python train.py --arch="preact_resnet" --beta1=0.9 --eps=1e-08
Rows from block 2 of a small image classifier, named by matrix and row number. Rows with one number belong to one channel. Each number is 500 + 40 x the weight over its row's rms, rounded and kept within 0 to 999. All counts start at 0. Numbers have three digits each.
After each channel's rows are labels from the 100 images, of 14848, where the channel reaches its highest value: "strongest on" is what is common among them. Only what is clearly more common there than usual is listed. The data: gratings and oriented noise at many angles and scales. In brackets: how many of the 100, against the usual share in percent.
# convs0: first 3x3 conv (model.blocks.2.convs.0.weight, 64x64x3x3, each kernel summed), inputs 0-63
# convs1: second 3x3 conv (model.blocks.2.convs.1.weight, 64x64x3x3, transposed, each kernel summed), outputs 0-63

convs0.28:494515539458529523576464515535451511561469521476523502555511485507494468504524501546463506504458551466501539560474537520526485517476524489444499613505494413539460403460502494473429495441595509
convs1.28:489479530514472496517497434493556408546467492445499466466510420466503516491506487509453433523472440455479446460470564510499469490457482525524520612495492401510483591544456494531514501484467467
strongest on: coloured (100 vs 49.8); dashes (59 vs 16.9); scale: very fine (46 vs 19.6)

convs0.25:442490353433465472472498487459472415504492424473466493461508484528521485493507469509453458458481550497494513468465535505404501506475428486478499507506495459490402517506454501473464539518452502
convs1.25:521518424577535520581505501547516466576439465489471540532507551559550446570517495509455508550482502482514492497480517569389493515524507485580504509497479503539549503554505565528510543514500541
strongest on: very fine (90 vs 19.6); sawtooth grating (51 vs 16.5)

convs0.33:434511343468470482461506509460421504513460443462495511490444485524527452479506504509454479534504527491477493513453500495391497523458500519471475517509542517481396492525457467456509542464468476
convs1.33:469466502490510459523500478515526549537459507507459507503555552611460462561450512458485568535538500513443514504494489429448515492574551508584530466467466466499529433540499501468473520587450472
strongest on: coloured (100 vs 49.8); very fine (79 vs 19.6); kind: sawtooth grating (39 vs 16.5)

convs0.62:488471397507478485484515492467409395483499457511414517510481460503479462492499492497487492414525494519475482467492535491441528467479492511481486476498492512503362535518453465483424481519491431
convs1.62:542504409587496531613520508541531479551479507527511499501537557527545525500481489513508500598520506529518508479521475449368545495548561551519524536508519512498467468507458477499485539516470465
strongest on: very fine (81 vs 19.6); noisy (81 vs 29.7)

convs0.20:418475438488470523462530474477499459550534417503530542406447494456459513474474481513416478448487463501530504550479483485451503501480547491454512481470485519448497517508424479527560546457578430
convs1.20:542499444491448482541489524492491591476427465540482558544526451506520402463475518462517503557483537463420544479428580484502517446519545535531572451505505438530544488497482487508488505489515456
strongest on: coloured (100 vs 49.8); dashes (51 vs 16.9); scale: very fine (46 vs 19.6)

convs0.40:490506502517460449423478539475498466535511481526556569436482497481508470481490457511512531514562553493467465428508602497492522468500399518521534436491465524527520558449531451476512439417460477
convs1.40:496472470509490534498496541457477501611490571563466422472479517468453540522508468427508539443516512478562472489429556562531507492496473489530446554474490543444545475524478454559522528463537555
strongest on: dashes (72 vs 16.9); very fine (69 vs 19.6)

convs0.14:421477439490471478400495472503487556428502515511503453547510507385529485459502429492508484560476501537454477477536520515454541532528473507548507538483513468523511531511526514472489474438379508
convs1.14:457508438493488425517507511443508437454481482440500454465462505562490467504458505469485506443540511448571473469488545518470470456481472482491450456529506511452474391545469516530524488617519549
strongest on: stripes at 165 degrees (68 vs 8.3); sawtooth grating (41 vs 16.5)

convs0.37:456472352442509507485492504466450416485486478442426534471502507528488445487509475510502478445494527479486501493495479535415465479517478502484464531470521442512407524485490487479397531499467497
convs1.37:474507496587528487584507494502584379539517540466493467490540556546552446558501489476499517541466475460494514492542479530388530515571500494558510541524476525487516485516518545498492548479481531
strongest on: very fine (77 vs 19.6); filtered noise (45 vs 17)

convs0.17:573472534417499470520449509470492397510495487470427481502500509487447496478484469479480494448497466509501522504447494502544497485515483454406461530518459532510376538507498511519387445513479493
convs1.17:539472402581498491582471491524546457552530462511541474513487463495504533516555491493532482549492474505505489516536518522393489524508510477413549580490518496480385512511514562496540527495476506
strongest on: square grating (54 vs 16.6); stripes at 90 degrees (46 vs 8.4)

convs0.24:570491499467514529492495511494486359476512494528394485511511499472491485513492492501507511462523476494494515513488481491507532499501508472407444486509505501510307496480497516487440474496480504
convs1.24:589502451611483493576498482514565487542495440528538490485482510504573541501502483501529506607483526493512439490552525504384505485502510465442542543511501514507432515479515523502535548496483507
strongest on: kind: filtered noise (37 vs 17); stripes at 90 degrees (30 vs 8.4)

convs0.0:432489434475440456478518520467560468562521455500513493537522482371439531504462484531477461487528444495501512473493569467524535478517419442476489543500462492543519533490503493493529535394465488
convs1.0:532521465430560499479442506491488488461495495483514465465468521578579559449444486472518506533560564494474511513539502511451476520470523386465458491502595502451534491530527444528467441551498521
strongest on: coloured (100 vs 49.8); dashes (70 vs 16.9); angle: stripes at 0 degrees (31 vs 8.5)

convs0.47:348489370476458520453457520514459487476542503466527551502508496456479461496487482479515449522523494489477504481546539467350497490484499507551495535493482484509518517531514492515510513498469468
convs1.47:408507493453523424531496531512481503536520613470461481481473569569509572504535495508509497466483478498517533463449516533514522497565550539541463512514504542502569516441522502484476560604516531
strongest on: very fine (73 vs 19.6); stripes at 165 degrees (27 vs 8.3)

convs0.61:467473472471470432513448514441514430481524493445503550411453507528422496451484494483521465424549492495472490523499499478518452487531478520471522576471513469493483544474523414530407481479408501
convs1.61:425522410494530498599497479424522393488455523425525496494463521537557404505494519495482528476447511438483492495504494477447451506518488513522451484523544449514475454544490466513542500524519544
strongest on: dashes (86 vs 16.9); medium (61 vs 20)

convs0.29:479485450498465489419482463458472480486524482538483505508461469411560448497495417473505506533532434487487446419516564456522536490475469494510493480476479485498469624465500516437474459520421476
convs1.29:488507444562463495582531528539429504536528488540450533544501531479499589485552515470500497470506538540499433519442571494486482462525482504463463500589460490502473421543503524530572529578476524
strongest on: dashes (94 vs 16.9); very fine (67 vs 19.6)

convs0.48:417496453509500506486550492495471522593536499503491492547535519558609520517507522495484517448534546503523510488547482508418443496515504537632454474494521431499547454519496477453487545482534522
convs1.48:459480505509475507393457492452477472411460513524561497465453482431397527454496477486492462353478485463476489526451484509520478485502462506537542523503496510514473528493478497506452435498466505
strongest on: coloured (100 vs 49.8); very coarse (47 vs 20.4); scale: coarse (40 vs 19.9)

convs0.5:464517473488510476433455475504550441501535547486460433538481432381559465496487423468502517580551400513473531470476515430508527470484519498521508479550461506542494536454497525464512504525470510
convs1.5:439484495540521488498490508514532563524492471541496510548486530482423614525483557478514509475428579619509425477457524445462486507486428467500485550515454457491469501526541489494518481472459484
strongest on: dashes (67 vs 16.9); very fine (62 vs 19.6)

convs0.13:329431435507484495442518458533508446497511489511517486466483473480489498549511493476513473504499511493480517494508483459360473504525531508543528513512487432538541456479530452469473525468461518
convs1.13:495524466561509488473483491425559460482464487519442478529509548519563455441417500507497530481425538463518567503461514491496489512471449528607428515541536567495550514504486456567458479517459514
strongest on: coloured (100 vs 49.8); scale: very fine (53 vs 19.6); stripes at 45 degrees (49 vs 8.6)